{"train_examples": 195000, "image_size": 64, "encoder_inner_norm": false, "encoder_conv_stem": false, "latent_channels": 8, "optimizer": "soap", "beta1": 0.95, "weight_decay": 0.2}
Rows from block 1 of the decoder of a small image VQ-VAE, named by matrix and row number. Rows with one number belong to one channel. Each number is 128 + 32 x the weight over its row's rms, rounded and kept within 0 to 255. All counts start at 0. Numbers have three digits each.
Before each channel's rows are labels from the 100 images, of 14976, where the channel reaches its highest value: "strongest on" is what is common among them; "colour at peak" is the nearest of a few named colours to the mean colour under the peak. Only what is clearly more common there than usual is listed. The data: simulated telescope pictures of galaxies. In brackets: how many of the 100.
# convs0: first 3x3 conv (decoder.mid.1.convs.0.weight, 192x192x3x3, standardized in use, each kernel summed), inputs 0-191
# convs1: second 3x3 conv (decoder.mid.1.convs.1.weight, 192x192x3x3, standardized in use, transposed, each kernel summed), outputs 0-191

strongest on: lensed arc (39)
colour at peak: brown (75)
convs0.128:130165128089115059146133128116077094106134112156152134130153077170121150129128103151150128165128133128106096128084159114149142089132162161184073128150126156117120128098127143123137139154150094100183034058084133110105072111131091074134131143104128097116150132084142207127128145162111128040126139118101160161154134152112073139164079160128186128115155082213128070122128117098142059113112069103207125148171115139134113068113138104108128147128077149186128155097112119085064124154164156138099118133107103126170152145038196161089167154105101128128081146122159127128196096107134146108
convs1.128:143154151069102191120147147119128149117143128116106073101158132117074182127106142094149150140168169120131117103167101104107107196085107135129140128125105141091109127137138138177155123182126141082080154117178137095061148141078124117146109143108128156145128119133135113239133103114140105156089164160136108120130147098160169103128123134097128174130107111132105070128148090118172138098088158113150150086067119111116114151144128105177133095112194123145077128172146128102194154181130148115127150101102179097180153160131201163068213128154139160146065130228102125215148123128079129193

strongest on: noisy (68); many stars (68); ring galaxy (25)
colour at peak: brown (39)
convs0.60:104185132109174099110145159160113092083168137081082120081157107189130144100151074109067114082128130156165154120170180143150103125084144182170121138138176142120109140128104093150145122113127147140144118160150104117129140128162137070148103128137086104185139112065097141174131120165108127168085151139128140091114052126121109069125163116105104119165170086135165103091180062174156081098058065127150092095040137108148141184111086141143128089126045116147146069134135111169128110121079157129149128107162129181124132128161141112157108144100131146129151082138106128141082072228096107098
convs1.60:151111128175134080139163079146128128185100128161203103181128114145128044131128189124128151135080060149128128098104161167128140128146127128181147015128190128099147092103146128128107128151128128128128128126118172151071197128190146128177108015152128128070124159128164109132128128128098114128086128167131158162156090199120128118128101120128173128106179055168155118174128152139166128120128101128105106128128126128140131126128128125183103086128120159116179128128128128160154095143128128115113073128129160104128135128096078179069117128040128105214145066128128128128124048128107128128

strongest on: small (48); edge-on disc (34); ring galaxy (32)
colour at peak: brown (80)
convs0.16:105149068103160072062125114136138159033084116062122158067128156127106092130091154101101174096130162139125101121162072161177113147110155119109113169140129146177160108104136146122087155091146151139131121122118129135135098135118139146128097214136116173131083160101151179109086122164107142074113122123104128133134052127180117125070137091115120173130187102077132119193169157120143172061092112151122145099212103200138171137116145161090150149118096106141128146153172149188165088159113192121115096063128097134145115191125096117114082179132106103123166115134135131136133077087112161101
convs1.16:095145158129069165104064128160140137155091069148118107083128111110128170066110086133122125126167159172141158120144150142157200100109111143113124148175062119179149159153149120093137016124084117124133147143118111129105143160118117166126113107156168142173063138135142147100135142172185193125158184139121146128154083107149123050103157082102140055108114125111132090127120086134168159121092124154138148084100150147162075150180087154090211163129112112158048114120141133174138137114162117161137160117170147153193141137137101106113122105165189158085109105158181117168133130125183164150

strongest on: many-armed spiral (34)
colour at peak: brown (61); grey (27)
convs0.186:147111166165051113116138154095128135109119128100161121107171153129154097146116050128103097153147082128155143128124119096107128111226147094107169123146153086128059160157126081076102128135107070134128099168142155124183102172074110168109163099128181169160150113113127129160141133149159119104169142150039147114113113080084103111165100167111111114105093157129153064133147152098130056128188104042093172130172152173098104111125173084088147146111103079151087109106114119125154088174128104143139108095112142149212164131142138146104103135124128153146136096071081103135142167081088196148
convs1.186:158136101128068081128068154116107145106184128092128189111140110134143077128128085112146171148125128062128128132154087138034153107147119128139163143201092100128082154099126214111084137146113128065092122211183132112089157113111152128151173186212129128128134120128145112181177153128128167135128151120128122168137165128148144158128154151121051208158098128157066138128128116165139128128092128174081128128109138165134166195128146143105137198150159127128150143138128128128055152128128135128143123128078122139115106080055126165165128141158114098046125128128053164152102133147157110128

strongest on: small (54); ring galaxy (33)
colour at peak: brown (67); grey (30)
convs0.129:103106106155146126188152078174111141028100149186124141128152078133172106156136101119051130129160115121085142060125150058152082135134161127148123128172188130079124128078080130159139119125158120151131097161128148121096160110145118117105114161119131126110166142177122081189153218117132162177156098107129105131128124165100108126152077128119093137128093170128117104157156189102160086057159121128128120122113150117100103061041136130099142176113115146129134094094122140094143125141169099139107144164105199118193105129167126076133126180115129170141086195128131112105196112075189154119
convs1.129:132113102150098119187120101163108087127123123067146088149128166062146076101117165126111161087166126123128122168137102110061154138165124109121130063137121075113172136104114103087115168120067137169055153102174133125053107148115125097128144130117185115230110141147145161126110175145086106102168171126147102116118090107094138157128114081101081120113084094107046123168143142113101135149110117101113129145131121065106132168106129139189128144128124112099175147126128128066154166188129141133112158100096125124134189119128176148107108125128120200095116172119000136136104127122056157122

strongest on: noisy (66); small (61); many-armed spiral (32)
colour at peak: grey (61); brown (36)
convs0.8:138016142148079093135104181128142120226129121116079136161149130115132100108111138143199148115139144117113179116096093167128094156185128144152083162131099109073095099128165142105112128139151153119079120151072153111162118144147120180123143106077128119145147135185128150123151048093140149158144159135106122156111157128124144148137220085194126128103112088157179131115130155142119118167134162176127097086126134147121141116085059138154122147151180123083131101117112077110134149126125121208124142106073144076137109148070073148113157118171141128183047091110105143092093135144080111057
convs1.8:159122128105128062119115121151123177101168097128104125114128165130113220113128115183113194114168123099154102110127106122131145170102154128136131160163117086129077125172172094158132255147061119091132111144152138102134190128086083121138091140137138151143127097128119145169113172145125165128147145152053151115137169110105086113170149179168105215128142101176072230087147180106055108143103148134128151128149086160139131169118116128146115139160134171143124118109128128094128109074104111169145082128159107114116141108119186095133173112163128115149114109076128115187128118150153149128

strongest on: winding: clockwise outward (36); two-armed spiral (32)
colour at peak: grey (52); brown (38)
convs0.89:168141058096103129166100138110098063164090114133174117115128149128170147157119121128139126129128128136128103143088128235192168124172127128073169096125092071128044113071158100129189121100096090089108066112142170089098113128062110114133081112155119103121168153085185128111183145120128138108205141116111149130200164183129066078135102166155179163130140141117183128146179128129116099132109063108133157129090138137131131111161128120146165162079114136111123156171137048099162106116121123089143089094109147166124128144133128107146161170136143132115055159136153148068116089143128174130
convs1.89:136164153132125095164169107123163085160128128125145134080106141184128149145128133123128103100108107118106128145160102160096053103198131145088137137141154151143051112111032116102142174187169130153076081171168123074167129138179076135140143169057093108148187121155117136108137127128117096146145144158173153128121086118090151160207118090142147133100075106100117139168099184128114176194123075173140166074099043128149104113135152161083136096135143111140073105188124151137174047119084128128098094133090119115128148087148122151085150059108112112135130158151147160106139096101113126094

strongest on: many-armed spiral (48); tilted (48); winding: clockwise outward (33); kind: irregular (25)
colour at peak: grey (64)
convs0.155:105086124189142190128136126170147141163159081094113084116146143134131181143057151108157103093103162128135191109063093096159116138184120120119122135202142120088112122087194117128107118151128122165062128177130141128150136119135146159148130070197158119137154145198182128098149097076095171158125108115119140178117187125128115137175130109156088128153165192115157138111139128200128116163134068076065168089037139128125148124138174127170144172113137161079153149164120055083128128130137140124128141117088128137111115113084103049125151078098112128169086153129125134108109171164095090132
convs1.155:165112147128102063128133148146134160128133159122131115113123123128103201137110067149128093118141129117067161143118121149102124138178161140071122119186142178149076110084090099121128156130135085196112076143176181085149136161084097144080041246077148083150184091108152142093126132112124121115107185156147117075091133100098116135123070106108162167134145152109114115159169176121138106210213138157124188127094108100117156148136134129103143099095126157114161171111083150084110111064104098149168107173122152100084104080105125176116109131187120127134112126145084114103113102107136114119

strongest on: star cluster (54)
colour at peak: brown (58)
convs0.144:073103158148062135183169094161123091113149114119103139146138095162152169116141082142114092120128065162122128072139153104110100128064143083066069137177173143176175108114094067139117133139170117084128105099134156072134123151128160091168124136138166134112171128097091128120128128147099154137128140108106120080145164131094144078184111152143163180128174125179159103111104128112166095111116109137123125105137132100137069129119137114122139128196081068108134093161192062086108134128186149168108101117195101142159143141128140122038101161111127153123075138054117150148102148018125088160
convs1.144:092155128131156162142146122158128070164145128116182085125128046107102207123128168156128108091193155128126061128128079128078110161142151128143117171158111086135170133109191113102121119182138141152114144093194152119131060128078128128241128255084128102079145163100157099192147102127112174128112099091138045111128143128147128115128088090128171107128179146183162128176128115087128113153128128117098128128128130128128101162128108128094147190110128128139123103128128128191078160172128127118086128086128128125128160149144128107128150181084128176198128158162108111119128128128097117125

strongest on: irregular (49)
colour at peak: grey (62); pink (37)
convs0.28:171128219154150211128113033110249159077107111146099126119090074144168192122187145124140137115128070128117128182206153126091129104212128128130107128128149128161144145143115092130128069087120180174152118131145115101148174118155171158153109150162128101129181133161056128128245146170092112153080121157152151125157141119155104112128108118128146147128084080129093160125082128093128140139093160088127128055117143131130088154128128128120109099113154128134042101164128087128105138134146106131128172161128128122115144128095128161128165121095133118134141129128142084138136149087138122161
convs1.28:135086135141120071120132140146138048101227142167122141143128177126135025146119059193118092141150143129094129082112114101145107115097130146140192085074106150135080134104134103128144130081127125131152095147093079114142096140081155166084072111153115133123146183106124153177047128140155151175129149138090138125104107107119148120121113130139167120123102153066115171102118123100110167148137116144128113116083095150104166051086118137112099159099100100102118160122121165098148146060126128067131088191133125119142161077094120205093170071092149164199116157090164100150094113105103166118

strongest on: many stars (62); star cluster (27)
colour at peak: brown (46)
convs0.61:189151107136182150137132149199149130070104191149175128079151084166109099121077099157122074119119078129115137105157142196122119128096179143196143130110093081146086183114087120159118148129147093128143043093128136082156133141167166136127141137180105128197160139120128164151195174146118124133075124177100099159101128139117055118133128170093165139184109162121175128132142100124109115070139042068156164131128128156098097151113097116120128123109164139166136130116143078118146072115116131076160132101176102116146135046165125102150111201128044128128144135122142152125109094140131111158
convs1.61:102162128142148085128176086100128128046107128211128129136128148159157049117128142020128195145114055172215107146107104131160127232187096128128139112157144142133128088128113125147100133059128137048118137106068102113081128128153116128113171056115128128104116061095128079179133128128128122110113095145128089105116110181118075128128059124089128144098150149209156104144128128093127179122111128119123128133142113128110082140128128129143117114128081159128179128118128128096102128166139128156111139128198128099129127128110152128094114110053157089109105102064095096166150128128101140131

strongest on: winding: clockwise outward (54); two-armed spiral (37); barred spiral (31)
colour at peak: grey (77)
convs0.150:063090143127163092137158075171100071151113128090110118131147090124130097199149132104128129163124140100128114108154088107149121092053089035140101156172145114175084095128060121110098157173121198118121140151179116141177103100098102142087130092122114110135164093159149144137132120069142144128110189144153172098146111124133138075120133131137132128107101125151166170179154123144168173201164105119154155135092135116083076105101087107109102058179157151104127128077126115137120255135151139150129135211114158168154101082115137146128137100103069173125141137154159105128119127158115105130
convs1.150:139136128098145112112100058137128123132136128131169162121128174118140136140088084130105178088099072149152127139095146081096076139114158128178077152133170207141111103113128104128120124142073163149091154134117151049081171117120105147112127201141125128116125181107137148138127128128075107128076166102165110157202091143138188122107124189151140157114129124113106120126128097167104143120128115178141154089090100128146173149128117165041143135128107105121040128146128159212186151080149086128016141143110143098145104127092088040109147159094128156177100126118162099181149145128101112089

strongest on: many stars (73)
colour at peak: brown (47)
convs0.19:115128093085189140128134164109119109086106134084136134144114048155114136129139145193134159116133105127153123158166151170179122140114122172137133098147128128238070129164108127124087134127102061153170102121117137122087168131190151052145111180144117158152143074059067155124156170191112070166159116119132119137120084158152138139141095128068167076107123065170143101141111120114136117153083117124167150132173110128097135086143119143075105128109127136136109098102108106142173079128138129121126128133153123127119102093157164156142120190053151107091165096169174165224181078164166130099
convs1.19:166059112083113109132142154146105110121143123130177106069116156128164182133128115110118142094127106118084154182132139085148124123163121134124100111131107114149103128114145115139128131086163134185126107163195122125119119151072065187115192101113138119111123159093127114079130087128144118092151160092144128122139082115096114106139041118094168141162027071112150204149115096114135175229144121165202167157099090159068089121134164203079133117135132147131122147097128133097159120121156103111135165162125140164111070068138133182126133157175082149166139096069113121169087141101070157125

strongest on: irregular (47)
colour at peak: brown (77)
convs0.188:165128126131116120168176193083099129135109088157174104124163154153117083136170119136169166060172144137128131096067130128084041109108079108081128126186099128106122112123161123153088146090156105176047089162128116116145133128143150135143106144057135152166156097135137201119093128107196099105159173080142128091165135103128142118153121171154115125128092086036075127159089167142156164149121162161186128141094117192146138089128108155142147117188136071155170108073114128154128188128140179108132064149097128079090132111094170121104106128114159176119147094139122145086117154129074108111
convs1.188:152133185103130089124102146122119106122152132055064120132110102113101158160145089159120095143103194108099161162185151150157180121136085113111123149161074123128150162146113149104126129067145080112077147102160100131080100152176115110121076128123146123149076127132088157076073151127124124087131123073163181115083155139165120157105116103180050119134120054085118107158128140115101117155156138133111130136111123130149105174110098089070074155106174079103011140099132135147129149167128145113100118128158116095151184131190137133148172109155130202117092162202126074097147142127177076155

strongest on: many stars (82)
colour at peak: brown (40)
convs0.42:145161086176114147127125147134147150121093086081165068068139099099107124153131148122122122143118140088131124142139128167182119129059154182157121119143087110178145100096104097109118135105140127081107066078162086132122197096155111136109153175186154128117121146127205151153109083075107105151169117169118128089147145142119127074134126128086131128165087093143134126131227106094128038139124120120129120118184125117141137110110087148093150128130056143093149157127149096155122102137151082141080145111090108089120156084093162141115068226104151181107153125124061162108189104198102097171
convs1.42:128099128089150171104090128207128128168074128161090144113128106128128163082128149124086071102106067194130072128097132154118166059079147128109145110114142133128052179114140152128125119122165128055116160124195114148194159121158166101118128090136128082099085128164128128136128067110126142087089110106128160147193103114152181175128056165120103128128148109171048121160128121103098129128128128104141165220047083128128166122128150170133128170128154128117141148128128128128208098189150087052117149128090128128119128128128173104113099128174108134158108151091197086141128115166128128128

strongest on: lensed arc (29); edge-on disc (25)
colour at peak: brown (60); grey (34)
convs0.102:097120150158117162090136107143141084176169155172145086165117070137146128150153154158125107146133169100108137122090084128088120063132155121119120128101183089198139179128026071170154108151138121126130104183094110095143155060153104129107128046115153091091143128102115077118114116127135152124142127105136107128153121135099143064089152094157143128093066129190120126119138068112079185112075161116091141114091148148110111159149119098142054115238150118128131144114133118077085173107090129168178135195135167092138111116150094121160185124153156183089128146098154110103148107136145083099
convs1.102:138064104111164101072106086148117094131113163126095115165128149130119088144097124144108161146109116148112133084124141115061084117219102157176182113133085128158176095113113059136127119145086133103135153141130166123085124088194099087095065105097087129104156106116166126156033118146153144150110165128153172102146164136118166139112092124199144095134077179101043196071138140170082100148180131184125113197155104161167128116089119171130102128038166083103109117122120144164104138100064078162113119092121124103159113133130122128151119143136150145117124160115093154113140089110136168130

strongest on: star cluster (27)
colour at peak: brown (61)
convs0.55:122186099099137110158175149140088128098112150112167146100131073099070129147139122134131167098124060121145132087145146126124144162034166144095184116163138101125092133141100144144080160164146100110161172098106159150176105154219067146088070133101117136129128134120084137130122105093127092112141126120096169103105095138125077114128137164128208153095118165151091159168121160100147105068197101249082163149174150155110143134105128129082123168144088111148128051114116117149110087136118069164112102124127142122080106089079162146128104194094140106145104146117105097096104167094095164134
convs1.55:119087135134132133131084133145128128159090128084165169158128136128085168165128058208106123093154147175193124145158088155098102221135088109128151132146145111140134156093087230135102082131121155187158103088175082075087112141138153136183106132186152084095149207188170108131150128128075165128096127080080109079086090134165080178128112099128102128134128100139100134099128100199202128106135128128128161146104182121128113158098128135104150205139131128142133128138128128128148128115128092112128091180117128099089089128223075108128131169121128124172128123127122124175123166145125128114

strongest on: irregular (30)
colour at peak: grey (61)
convs0.103:104083114104136115124126154154140176104128139085134114128148147103070107182092085105124071117142153145145180122106101168138092099180110106153108151171102107102071088083171159139071131097134120097061019150118099084131160119050108172132100073144167099116096145214183141113109127082114154136129150099139137157144146140109124137129171124148117136146090149035129137127131161179107159144128135104110110105059119160087115086073131103120101143118160121115118128171110073100194151161153128148099083139128101111161143147056080131118156089189180164167128128117096127092115197136091117140
convs1.103:135127114131153130095131116085110119147124125106127115099112116108088189144128198154128184141124163139111126111063130128147122113156177112116117164149124127173140141164085136104125102087138125139086103167126132105144102115137089160136120226080106112122097182117066130069144143177003151094163172109140082141065191124119119063095126170153011117124094142094201110140099082128104122111124124138126160115158174115136124119150104139145093105120128124170058199149145138128144157138130109202067151115170142086149177131159173147154109103096110120129068142135095126126129172145124122170

strongest on: lensed arc (29)
colour at peak: brown (62); grey (30)
convs0.184:233098171143111128152110154146188153117117107138137109154118101080144128150142138123136130136113112177144112093131210110138125185131140159101151134112116125119163118094152179086149104083128135137128109153129051121155158155148149072076148106057158085096093148118121129050161109113133134121141087117090100191166165133142145168186098105128141148162142164062147122134130168027118125138137135128082182128171098108070164134185133147084110179114128099156088113136152167149072174162143082145122092087138092139176152123134089071112081092105185097170119139132098109091116109123160182175
convs1.184:159050118133156082074120116072076122134183160090106144188122129110154094139120136182116211075119148173132150096155154084059041075147099157117142094100171132130197185116143094091141138110128133134132144168114105052105122121114116138083133142095102147099135148126145083109086114129111125151110128104110127160118107139128156103114114195176136108130108203048089138105151116126059105173147177115133176097094061142146060127113139161126123144121161102162131156123121129160080173107108114109141101148081164114109046127147145139103151131126157121115064149112112115078141082142151130084

strongest on: star cluster (50)
colour at peak: brown (74)
convs0.147:162127158157108158114181135106109074097116101111122115105128128139128139141132114186165159115135109141108141069134125126109107091074163108101114165154072138170149113140112117096098158158153149128077097104117080140153172129188149123108157147064154117141206118149089162131161124093157086128126156103079131143123109124106161100166149152103118148132109185153170093188141103085135105115162110089160187108130142160093157136146122102118119112166089141127134115119188102128159110111123205154128175042127111037173128128059122102095095129092152169128079132111059126108118150067089042025
convs1.147:179128128093077134100144166229128128167047128087112128128117116106129036128128106195128147146128073089128084128121128078067109128105216119142156092148102050156085128128171065147096145161128148167128174168144142127098125107128142160183096182079149128128158132128129069100050128157128152174128128141144170106116102076128193113128106096128128101102136134176097150198128081162146100146128128134057128116128131128128128151128128110127181180128147149098097123128128128175110113081128106130146163105131177128202156128082112128158154168142128082080128106156197109128128121159147166128

strongest on: many-armed spiral (28)
colour at peak: grey (66)
convs0.0:120071114170098152128115190150166151208123127112107128144115128104141098108135110095140070094122151132104141103127153175087149183109109158106147147142132114000141178150155128148090114152158132128134134159098135174129101182142151178097109073074151107148102140107152128065137103104153144119067074111118145135129154106104222135078172129142093097181167164106128172122084132103106189051099170089074102169089152133108097138104122134128142157163166113141118149119121128090128103114153121119148132121095092128122117178095106146128079085146114131144063144081125121111071140083090132108
convs1.0:105108128145052050040189128128074128128131128109161128101160212128139147128128063248128034124144104017172083168147128145085132151139146128154126074096086072088111122100064128109116128111142085122128128127089114128104203159128111128126150137122104107129128109128128094085136068128097155128145093158128114062101130118084085190128141107128128147128123080144128122104107120115135110162128128093128109174110087128128148152128144180128128143172103180115149147128128128142093157070128128156127090104168139122121172150128150124106128128138128060148110194122052105131128157098107128109

strongest on: star cluster (25)
colour at peak: brown (69)
convs0.139:101076158104101131144153101134128146173111121163060108102080092142127157142098128101154137120134103154153116079118117110124118143161145104097148100128092125061179143114065066143101146099134164171158105153114125149182128159088171060126143117073143111110128121140110094082145128101179136170135134081173086160177195128199138150164145120128103135145128142040133106111097183165086104171124109155128147154132144136110110128164163161108152152116150112152138128121134128214140176121152131081146162206111184157066160115097075070167148069071133099130089111060116145081183133119185144110
convs1.139:165122108096077195103141110119096128172183094102107156130135088128080129103109110152149169098133155168112086121108090114110142102146143119193151145135108106141233158107147054183092157086124152149156105112111122111103122111129093128144122094157158197108196137107145055142146090122164117118080147084152128113118191147156137166121106160128137133158095109176117159153161144177067122118153128109152128108112115141136162196102171151146140082081228140126122140190128128103156140148098180071182128150113109174148033135176080115106127157103141124068128128125101107063138133148099142138

strongest on: lensed arc (31)
colour at peak: brown (64); grey (33)
convs0.171:088151146108146066119170118177112138128088128107135172059158200130119143132128163131099122127090135125092140139112157131146137146072154128111136156150076164196119149139140089152091139156154117137110089094090136110182063068161128156147154133154134140060169153128138131173040160128123111146154137152153083075064127117119112134093119147090128106123106147188086144111152160127197132149117126139173116126138156196108105188115118101129128152198116107119091102136120054139119168139110162122125104118107157139157110128133123181128132177033093127151133070101173146166179161162078094029
convs1.171:103135153156169139108115165182134172134101108178169116129103158116106157088128149177101135106120150121148110090223152105131112149023118094131142137125128094127159123194128092111128055106145139160114119072143084131060146142100170060154112137201188114145097099140123131169103120116161109131116108131128130127107057110134142075128145103143130140150181104154105054188092107111143169122099125144145122146099188137125098126108095059121161084130090111136098096089172109203128116093152177147124155127119145123200172137078137100137087126118141172179147099193167147149118134149135154197

strongest on: many stars (79); bright star with spikes (57)
colour at peak: brown (47)
convs0.98:128071107061098133073142145086093104082120109148166119128180128143113143113145118142088176134102117128092128094155138119108173077091128195132188101120126108196084110093103193144215123135154099126148135110194185208122134090069087089100134080114140128081134095073120071117111165160136109106151140130118148146124126152128132106119107112127171127156045145114119108162168128128109161123130182115157128176173151121103120136105202146097124128105142125145142184144178147145116163132186123163146118105118114137155128117176134052136114120121123118106144151176137120121218104134204180056
convs1.98:169109103063110104073115114136078123128142114136235123093111130131142196109104122145105097124135154232119134167114153133209178113177167128119121135138147097128111164091108073101122150057163125085145086119155141107125119149122128170122135117105135137134106148102101121101130076144079154155185156180153120125143121212129104106128116122094164143091147135107126138112120141074167132121157142180120168119038132166107167086128170176137124126113156165111091169093122143074137157148132129064095129190135057104082087110136145178105083128086134115121106110114065101114107103156060165112

strongest on: many stars (78)
colour at peak: brown (69)
convs0.47:141208128128194142140121082182157105076180163118135149107114185128091127102169151119134148096155046145150167107118140155140101127054137163211129148097102213188158128152134097163134133150190087123147113090064116098125082116164167145154086168149145125122118159180120122128079143152086135194173119083116156074128117102132115107117138182071128128155198148224037133109144094112124096117124112109111111108133137111140160119155104144120138128118100160107128133138090153152099061131103111101157100128120093103099158094126129146111120145071121189121181125103153124119128112184124158149
convs1.47:133136128157131119164111128119128128095098128164169079128087056138141155145111172087128128096144118090067128155027130150114070016185123128195199144137176155098161104145144173128093101104222172100148167193099161160151112128138087091128156133120123084107129203179101144095160088128103125128081116108146147139151102187137113115154128112104168176103128140117108128158128225133136059172128128138184128106134202134144186166128128144128168116128101150127145117111128128150156145157109082126128111128157127082134077143173106165136069128107116133167150128098145128110128140126128113161

strongest on: winding: clockwise outward (49); barred spiral (35); winding: anticlockwise outward (33); two-armed spiral (29)
colour at peak: grey (73)
convs0.163:127072164103152126050091074174214140101112185136121110159128123119124133143144147098100156134128164060113128173119084165125124099170125128167111142119107091162117142128164160141188145120132128170152161144114108145075119129048135144128161148177112106094200088144177099128136125119123084169179159128128110098156084120087114128097061114114167180141098179181144125156158117175109128199116131164166151178118120127113141111155152160131123124113128103127102167112145178115162065086128120159174162128107182079091159128153180130119112140109190112109107119094177122157180053126195136196
convs1.163:129106127097119118064144111189115117128147153138106110113138134094082102140129077155118097172092079100112124166188124100109122068155130140071138128097056109159147120112168062152158099155079137171149128144128105111121130131167130152111033123206105108103146064178134128139070120162191124167157132108130188124071186110176139135111088082164136106118076160138117119111161143181099160182183096115113149147128091137105156077105163128147121149120119147149139135068095130177130154127109135156108148096191163086118177127153135170056127112137127088188114120134110040121173118130138180090

strongest on: small (61); tilted (47); ring galaxy (32)
colour at peak: brown (61)
convs0.75:089075128120099192147098137092154128167147100050123091128109094144119102115099176145123177109122132151110190164103102167159120158139117144087128142102060128083123103156148100144151083178143128137128128182144151074167116090141116128089137127128165141124133089131128142080123151053100156139152084168113157139115084152120131156176103139179117094128149126112175132135113175102105148172089235197156146117127135181154133078128128126114140128072104128078193094121155113146191147121116107109128097054161140090140162110093111146090089057153139141143079095135173167208107122209110126117
convs1.75:165089115122129128128154170114107090114156110138142152126105126101084140110128082138143214149148071141119146132091093083149153091226156119128104198157152086153086121146156139108110177097128094160150120087117165145122104163043093128117111187103152118120126090102066105128171091135120115113099150094174112142181100104139074075175105195103128174151128092150090159189128144125123130174152125116157141126099136140084087085128143165082128122106118161116125145198128157089135150057131126091111102179082145092048087085122130108111146128144098120198128070111059145087123114087139165107

strongest on: irregular (33); lensed arc (27)
colour at peak: brown (60)
convs0.124:183109136169162130052109207102128154121129102118128107143058128078094076178159128126182126158106108076147125051165077105140124088101110107128064177177060130148128118185106092202108077100119152149120107129116091109151142152148130198113128182139124144114111128169117094120130143103111122171110147121123127115128136110122166149201140112055149137145080154154128140145080115112145150135104164087084120105132094112174160145114086082127103138099126019090123091172077163128117132128138125114071133105170143095131107046117132148156125102134141120142084127141128139106061068173108146136
convs1.124:156060141156139161128134182121148111119087164140128115128136168052158168175119125094106122104121136076164148091096125142067085174177111143081103185067226081116164112155113197129110174118166157123195139136123098138144121114115114115143107159119132141135131140147174110129139122089131096099135123140121117162126116156061114147112146172184121107141094164120082177157122167121163116097148121094183144144196206145181086116131126174190182137114121093135100131171128111143141151133128183191062103114130173128126079134159150146151124157074111072098128060117102160082120132165127179131

strongest on: noisy (62); lensed arc (33); edge-on disc (25)
colour at peak: brown (64); grey (35)
convs0.14:184200136090166097144098153137127148134142094149102157050146110112139119141095148129036109128129137154108178089128159076124137140109104106142149123133135164149134119109110138153155099124124102131116062089097150089084089143095175086125100140192109106094141072128147152069066156139105126100152084165195089154138082144147118113092107128149174143157128115170170128103128177167154108144116146126122154107224140159137168193175104107105138119096187160110132094100153115128092094153128095121138146076189073127153131147115125128150101191047138127115132232118176109135166094122171135094
convs1.14:138156110144143152121095134160160200128117121148146090111125076144071158143139117076107098149149141104058087104239050127118100128069159143102170165127068109133086181111106093160095105169107159112137137085153124177145121151115164134131086104166108129157166101116106181140116169138168109164165123135126178120093163102177152121121042153158148113143111155179162064123124174199123188092080136110086152072072126073132181106145151134142073117149087094079184124152141154143148101097155144137175161099147093107118158143088139147105130103147134187131119139130151112141148097119094134152

strongest on: many-armed spiral (41)
colour at peak: brown (60); grey (38)
convs0.3:167121159151127191129150160168139198179089127152077106167130197140138073128143147091083114121121154120105118124096094137103131102159115086130141134144184152018126135174119145090087128168137118161153146175175077129142133149154132123121139158133138146105150144168146138031094057107162100107120106149153123152139151138115180176111128114149081144148114143087130127120109156132106182106040149151099128106072148214109150214121117077093165149154136138143137149116145128097101101121099158177112156090130091102149144128096138109146097131127123101141106109096088146103121229050087128099
convs1.3:165128107186080151083128164122059128142221128089085184159136134128128114120128075204151124119160117110140128060135128154215186195117192128181119095169149104128090167140143128152126220135101150128139128149212104109096121128128048128105110174105094136152163128128128118171103128128116167128128128187101110136128144135111037092128178208128090152143072128155107109081128128012145128095098128128108128128170072128138137142128105093128110085155128143128134155136128128162128115109128116152128107095105106165128135173128169097128169128113128128148103131129106049134128115125128128101